{"arch": "jasper", "model": "audio frame classifier", "dataset": "drum patterns on synthesised drum kits", "train_examples": 26041, "n_mels": 40, "hop_length": 160, "input": "mfcc", "spec_augment": false, "win_length": 512, "num_classes": 13, "output_stride": 2, "norm": "groupnorm", "hidden_act": "relu", "weight_standardization": true, "channel_attention": "se", "depths": [3, 3, 3, 3], "kernel_size": 9, "stem": "single", "widths": [128, 128, 128, 128], "init": "trunc_normal_002", "residual_init": "scaled_by_depth", "optimizer": "soap", "beta2": 0.95, "learning_rate": 0.0032, "beta1": 0.9, "shampoo_beta": 0.95, "eps": 1e-08, "precondition_frequency": 25, "max_precond_dim": 512, "merge_dims": false, "one_sided": false, "adamw_lr_other_params": 0.0025, "max_grad_norm": 0.5, "cautious_weight_decay": true, "max_steps": 16900, "batch_size": 64, "epochs": 41.5, "lr_schedule": "cosine", "final_lr_fraction": 0, "warmup_steps": 1690, "weight_decay": 0.02, "adamw_weight_decay_other_params": 0.01}
Rows from block 9 of a small audio frame classifier, named by matrix and row number. Rows with one number belong to one channel. Each number is 128 + 32 x the weight over its row's rms, rounded and kept within 0 to 255. All counts start at 0. Numbers have three digits each.
After each channel's rows are labels from the 100 clips, of 14976, where the channel reaches its highest value: "strongest on" is what is common among them. Only what is clearly more common there than usual is listed. The data: drum patterns on synthesised drum kits. In brackets: how many of the 100.
# convs0: first width-9 conv (model.blocks.9.convs.0.weight, 128x128x9, standardized in use, each kernel summed), inputs 0-127
# convs1: second width-9 conv (model.blocks.9.convs.1.weight, 128x128x9, standardized in use, transposed, each kernel summed), outputs 0-127

convs0.54:122117196152115154156166117122141141137174076135147115095144178117066082128112111093074099123130121132111120139095174170115086141160065122084142184151135072089121160134137102157153144123218121097081128131089118098147072140119094092122103170087135062130118146096149112150134123173157130132184117120129107088038059122097158151131125108146134095146097181134112071168131170077173137125082
convs1.54:101164197167148118193157188129168143125190083174081114095119154109122129125124083026182093121119124102143130106133101106129093190132151124110082166165134088105100107083124189092114128134186141126100090166138111160090133132107137146118118100117139091096094117136138152163152159111192173145094111137176103106091109128074093103046094104125128132128161112104153116127171150185124170150086
strongest on: closed hi-hat (93); random hits (47)

convs0.121:145136141056098146181117091174149147145138144090091122159139086120176166167109079106122133106144157110077107137139106034111123137166145157105144172149120105101075127097165128146107112160130046109097157091151166209129154139108190137116171112133123121126123179167092176136086188127167109135162051128171108115102159137161084176093134159148136096125137142085134074110100095155129088117090
convs1.121:106109077098145138148122110094074090171113089146145112120129154162089132107120119144135086088125097133126141095160093132090092112118104153145159105168132145096096149154013145096208101100098133094201106082204136139086129087133097064153098111099157116195143118113119150165144102076148140125117150177130100106169181086158126145138155136104183112133163082133133162181108085144154170143092
strongest on: clap (56); tempo: 150 to 160 bpm (28)

convs0.68:137139119159120082130100083179123111128073104141102164163116102154167128129112158058085115113123151174110121090131133182186146038163116158126089158131132176155127128117181126061133064112183175092151125167084132137086108175107114125143127181169095148155120098145156089111158125191096166159125130110085116084138112096142109120123158072100080124114142199132093192131103162139072134107151
convs1.68:161108067033108041073059070070106039114106132127167112126158139168102169101124126162149184156182115164157155161099142160075138087062166089135126190121130098164139129166108122110110137123106154147138110128155101125135108083110137123085114088137135114158102126166094128131089136112113132178137099112123068113164116155115127113086115128170137123165109131176161195116142150110152140151126
strongest on: random hits (38)

convs0.104:129093113151126163117140119129121109161119138145135123160104153097138116207149152113070122128112133124105105132091196142097154126152193153126097123092124028126092159128173104099193128132147155150118099096137106123153171118116163088088074107120092105075095193114135079142148083128153117134112162034064085117063131152142108103097163172145150083096148103122143152105207170120167158143142
convs1.104:164181226198149153202203180141119200153177143147181157139145115163144159125135133129167137142093097106145197188098158151091115118150084149156152127088101060142155101114186140124077192175133127131104111142112161094148131145178139138137149146090110102112148119094077177105157094106140102116108093106117165138119110096139117122144068086095162127128077112159144113129125111116143124129125
strongest on: snare (78); tempo: 70 to 80 bpm (38); random hits (37)

convs0.45:131140164169083146091133098081103153103168123134175170137125123108143086134093059113141131159095166167115136118122136117101183140188135144171127149116140118131085210106103175154140155160139105096112124117155165140145116113142110132131169108098080108158124138058121006119127107107154099116091159110225111058195127133155153180118118102133134150119103075133168179131074123096118138148140
convs1.45:129119151146093108137140146142159113143146137153051071190141128103107167126139127160142151121124144133116117157081108120133121142091090135119118126166114129154175102118079124077075153136124220118115091114102146096099131142112115153180101064146112076137182114255132195121089128147155134145178093138176157050150105131071114133096120084087134115184123127115136145136056110155121125106153
strongest on: clap (76)

convs0.10:108068138084175125085061095108126126100136085121115159178120128143172125119164129152100134120119123146136119106135110144140099147145122152110106110115136255138144137130159162104112169097171048164165129186159203165117085141148093123133111138102180183162146182102156168168153161149096115162140168162119068138139111131136119065112092119134162116067081117112135158131085121133101098130120
convs1.10:167151118125101076106093151117074128137103116125102094110161131079128111142109132085089136133123107097086135127117152106133158136122147080189156181158173040170131198148197134131160168184119155127101121112107135090098108138114102155138071171131051149138126050164136095144120103141129135181158157117117077077102087171146121074109139138141157166146126218129106118110155160106168118187132
strongest on: random hits (47)

convs0.46:138149075073180089148162046120128105184129166085148181133124089111156158148137176171149197143130147113171137140074123135086113157115081099145122179045130126116126141116160132110139111164128187161210094104143125098130123112130128065145097111131106102094124121148081141152123056112137120097102139150145131130158224138150068122165117113143128154184103104124086164122109158091128119167149
convs1.46:090188175159175144177178147081166130095185076157144107107046091103115170158093110138126118122123092133122098156089156146178112141139085131141154129128144126152069099164085171140117157128096094097119096178127101119130108120084074103144139091097132141109127101080188080158101151163160123141103132199122097173133097160175080145125154162124175137169077094134116123092086107114163097069089
strongest on: closed hi-hat (72); cowbell (60)

convs0.127:148113149101140149137157128098123186071176103121161133092138167141087102134097076101189103071109131180147135083157116107121118110164055067104133161068143095114090168121139128147130174058144075150129146129122126135111123129123168156128124138125122157111137139157121110136052141182164163133132159060128110144078127060118100153154114096084160088133104166075163188126130108142199164085182
convs1.127:133167185124149132175107145158120120126186143170112104140116110126102107082077097103120112161156133093135050133097104160128094159138091096117092134113137080152126159134141100116105081121115112123124047160132125099112187090149123147103143165088168134148120165154170098109131115142143139144107141098126103038121114066075085122052055137112141141142183209170121145199158072125110120157089
strongest on: closed hi-hat (98); tempo: 90 to 100 bpm (31)

convs0.43:130151164096160103106093094126078134144143104087150147155074139145118157128139192118064124100166108089200091097183212178165134178127136159165129109183108167173165135092126146116066099112121094144141117110132134116166174145176146054102115147147094093097106110056132130154162128087093096073136126161142099150166128152182199142131105119132122083089062115132143109127100122116117117096134
convs1.43:118101094120105089112138112115144121105112090056162165160105131152155142192126117113152130149136121120131153189194063104126130090140094158105126150149102103129116131102145113090112152139177118155118151166174103025124138203103139078138130123124089146121101126110125093140160098163109122095135179210203187153136115193172127151122160153132129131134107195070131162069084136133077153134095
strongest on: random hits (28); tempo: 80 to 90 bpm (26)

convs0.102:108165228137131186156131188176127175163154137143141100119101124126136122095152173115145167132137091139153098158118131060113083124096121128113110144115131096180079143172099108106114162157157123111144099120146180157093158156118164195097152170102126129147107127108073078101161089057139161024146114149139129124133151091125114106126132157131077174170134161076161123158097126137105187081086
convs1.102:159140068183173141121120072156170195124103121109170108117186136116123132119197204199082160116130141090136071094089095171123134096106123151129105108172166174169109148154134155133153167138148083098162101115151161114135110081115106160119098133160079130099090128150160108182122135176144109142141187136115153113133141138135143108099144159127172160063085160106105132119120091234115165134142
strongest on: open hi-hat (82)

convs0.40:150022147112208097169083124141136090163166124148111109113179179130108142080101130141124135125114078117126126112109099173146083155123059164114134129121140149156163155176144075163162152146126141174118081123099083114142086078119150139127061108116118132090105136104171134129099085153101100112191154150199158162087071113191169126113136136140086074111118071118140099112100150140154118085146
convs1.40:156137145169137153136122152151153158132146062105063150145091174114134106232135073086121087141146075147099139146132130158164102143146102131158091142115138135123121117116123150170093081104148075135134103127103178081079098100131128131103157188103153080147103095076150083121131140118172108105140139147089130177133097166182138099151090155112180121174120183154091073086104117200108151051097
strongest on: closed hi-hat (77); cowbell (44)

convs0.113:113145114147200141194116138111134141144134069110135137129127092116097135059120139138114168160132139153119137109161128177178136124134127120097167096130145154136111122100150175111101146114055147149113098140182140245097149131085203127046096107152141112131095167180110149111074109132124089136136147127073122126108153085158140095192112188148144072117134133074151114191100104133140121086181
convs1.113:136125163165130143154132134154129168131179176122138106140139118061113111084145112142132158127101148174153124127115142090098086137055136141163140125116128085097154109164100118121144108170121120117069095136125177161102110195053118162077168066144133140120158167167118104093173038174152174145174134114112068127127092126123155135109125151144109158145184163191120134120186225136139132168080
strongest on: thin (high-pass) (34); random hits (30)

convs0.71:114124111071133151131044036096072144058119113080144120157153140158137116119164083110114136161131108160143076089105107149103047107107078076150137115076104101157084152155080089080155117159132098179162133142149073096144133130160115123123130155116063133141144148142132124150205120136150161135158128082118100148090130103126161137185179150107130130125142174173169116163140057146108152128105
convs1.71:129156158098186094109136122135124149117166090130162113146120099158113112153106148137119110113155064098106069138079109139079122113124056138105169139102084039152112137119108108165073150144116088130119135172084175117145110115094139139116113090115147121169138130101165052063117143064157115154162160146102135180135149102113087086112119133163091103148097097117097103086040068129126059066140
strongest on: closed hi-hat (78)

convs0.11:120139130142116108147134147116157169127170070126122099154098149130154095163151101135103115195167129166143120127122139060185121106169089180110133120055137255165140085093146158167182136127112073143118083090157143161100128106128137106135122114154151123132171111149166131140095124141139092148133104212168123177135137136089094150130089127112130101112128068116118074160065129162111105102102
convs1.11:136111073103165170154116146082065102118112130117122133113133128081107091123096123118141081116108105084114090157155111189088100136141138098133140088152097102121079196105155157123202148108122102115115141115144148157125141131104106152119134110175099196183131162107144161173116075132102159165113189092095107085095098153158140127170180095102178138151131228155088134124191192108116181139086
strongest on: random hits (41)

convs0.117:110135127116158154085106205107144173132129104132097122101113112179132071102130152190114145111164098088110074182158144161137106146123177143147113105162093122129147086142095206115056152088124116128103178121183166137094139145095149171145162122097143137070125136143128130147079143137088092116146175187171145141111157086127181091166135061213130104125155181072120169135135126081139090138149
convs1.117:088083124114152125112135094151148107143139169153108133131085101102143154123150094089134120118135125146123182064117144094100199088113115094099107098096133169134115149128099022109150138111172104163180097128150131143119168130165164161168110160132111132142096155136110127150187176161178181137117016086118119111105172069094104144149092190149173165136154148168152151186151139112106112183098
strongest on: snare (79); march (36); tempo: 160 to 170 bpm (34)

convs0.91:185112094170172080144067068063112106165116144138174148119122098119167135140180181168144122151124147137122114118129153157140128128174073147133131216113169084130123149098103157049182114097187083177149159138143096099143165117104099111141082143084077098123151079098091126106182085132107122170139136153088160061128103126176111097101138168120089150166110151149142150100167108149135161118130
convs1.91:085118128124093093141142098138155072134143112137089163119067142154160182141160119090178141169152130095136116118123105128115082110115157091050149136150086190098101103147189156148072135135117178185158130122120061120141142141135125113109108165119132104130114108168037079217129157074119148199123125141112121098141132084147112098150066116171124143101157180164121121139116106050159100123151
strongest on: closed hi-hat (100)

convs0.22:137143134089115104099092097096158107107122132111062073166109128146147194140101128198142167154071120156147132156144103111133204097161148118081105151110107120178125101121117095125163099130175083144108105093191153168168136108116079161147179087106108173094168154096156142101155038101138152121056123202100103158155102126131122113135160127117113137129119139125174131105102162162068204128106
convs1.22:092142152123095198135182135131209121187169112168076139102107105139070105125080147089076096122095143083088102122050157134138139197122126105131119125092097150067173105169115152123152074109070106170175149115150119134193161101129171110139164146126081138116121148110150110156163157176168069129103123131132143110079127131079143106123121078136127152103180092122113149145158124152177108134071
strongest on: open hi-hat (62)

convs0.3:081103142168116118121144182121171162117147093117153156135082128136138110151168099157138145120139128165094197106081150086163083105146159142089111093122144188131112104136145172122084191090136082194135123137155136189086141129139138160188136167106130105139108089092181078190097096088184161128117183107191112095136115106089105146119084129143164097162127054061161099152106089153127105144124
convs1.3:171126162142131157149110100150130110100124134122041141185130106140144151066185150129147145128125120134157146152104126133103149097165081132122154147118134100148114152099139146155149173126102124190140155066133037108077120144151080149131100151125100157103112149170114173147159095145158138118100128082236080069158126178109173164170136085088138148109153216131130083164121176136087095123153
strongest on: clap (99); bossa nova (60)

convs0.110:082144111137130151147147141105133118133112164086146117078105138116130175160114125179166125112178128108090055156120092092098084086063145083096136135091100092136123149190186097134130193067122160174105149127139163158085107122102164117118132131104090152159150096130069092123157179141131120126180092097162170161167150072150112121150152196124102217163135113115126118148149154195155184099124
convs1.110:168112146167118129174109138193174198166128167170159112209161137105148151090167109157105178123117142141119131148129142080121156090157154120106116086170144170105108206115177112118160160176115116114169147114144130135153142151118106159145136119179156132135099170116059131187109086097113172125092116079116158066153134119165163104124167136201135109102111222135167102137133098168111094106103
strongest on: open hi-hat (72)

convs0.118:152136158141139150146150163135193169141147135140166159130122156166121137173136130160077145123111127141146194133152166000134176120095092156124088102129134104162131167104086069127171152105097085121160127125119172092126175121140121126156138157114049116090094157114130121124079118173094119100103202093129110080094106123111106139122129116118133120134139110082145086175082086161139133150109
convs1.118:129139055099098099068123112090095107122110067103124108104093124074126154156088128137169121085137132133074115133115107060135140111143156099115104124195144128100130161151083122166169062130158215135102080090128152152148123153115142149117159067160182174168147137165248111128038132115072141116169128138151090117130120105132134109175165146139121134132137138124162137107156090153127124125103
strongest on: open hi-hat (100); tempo: 150 to 160 bpm (40)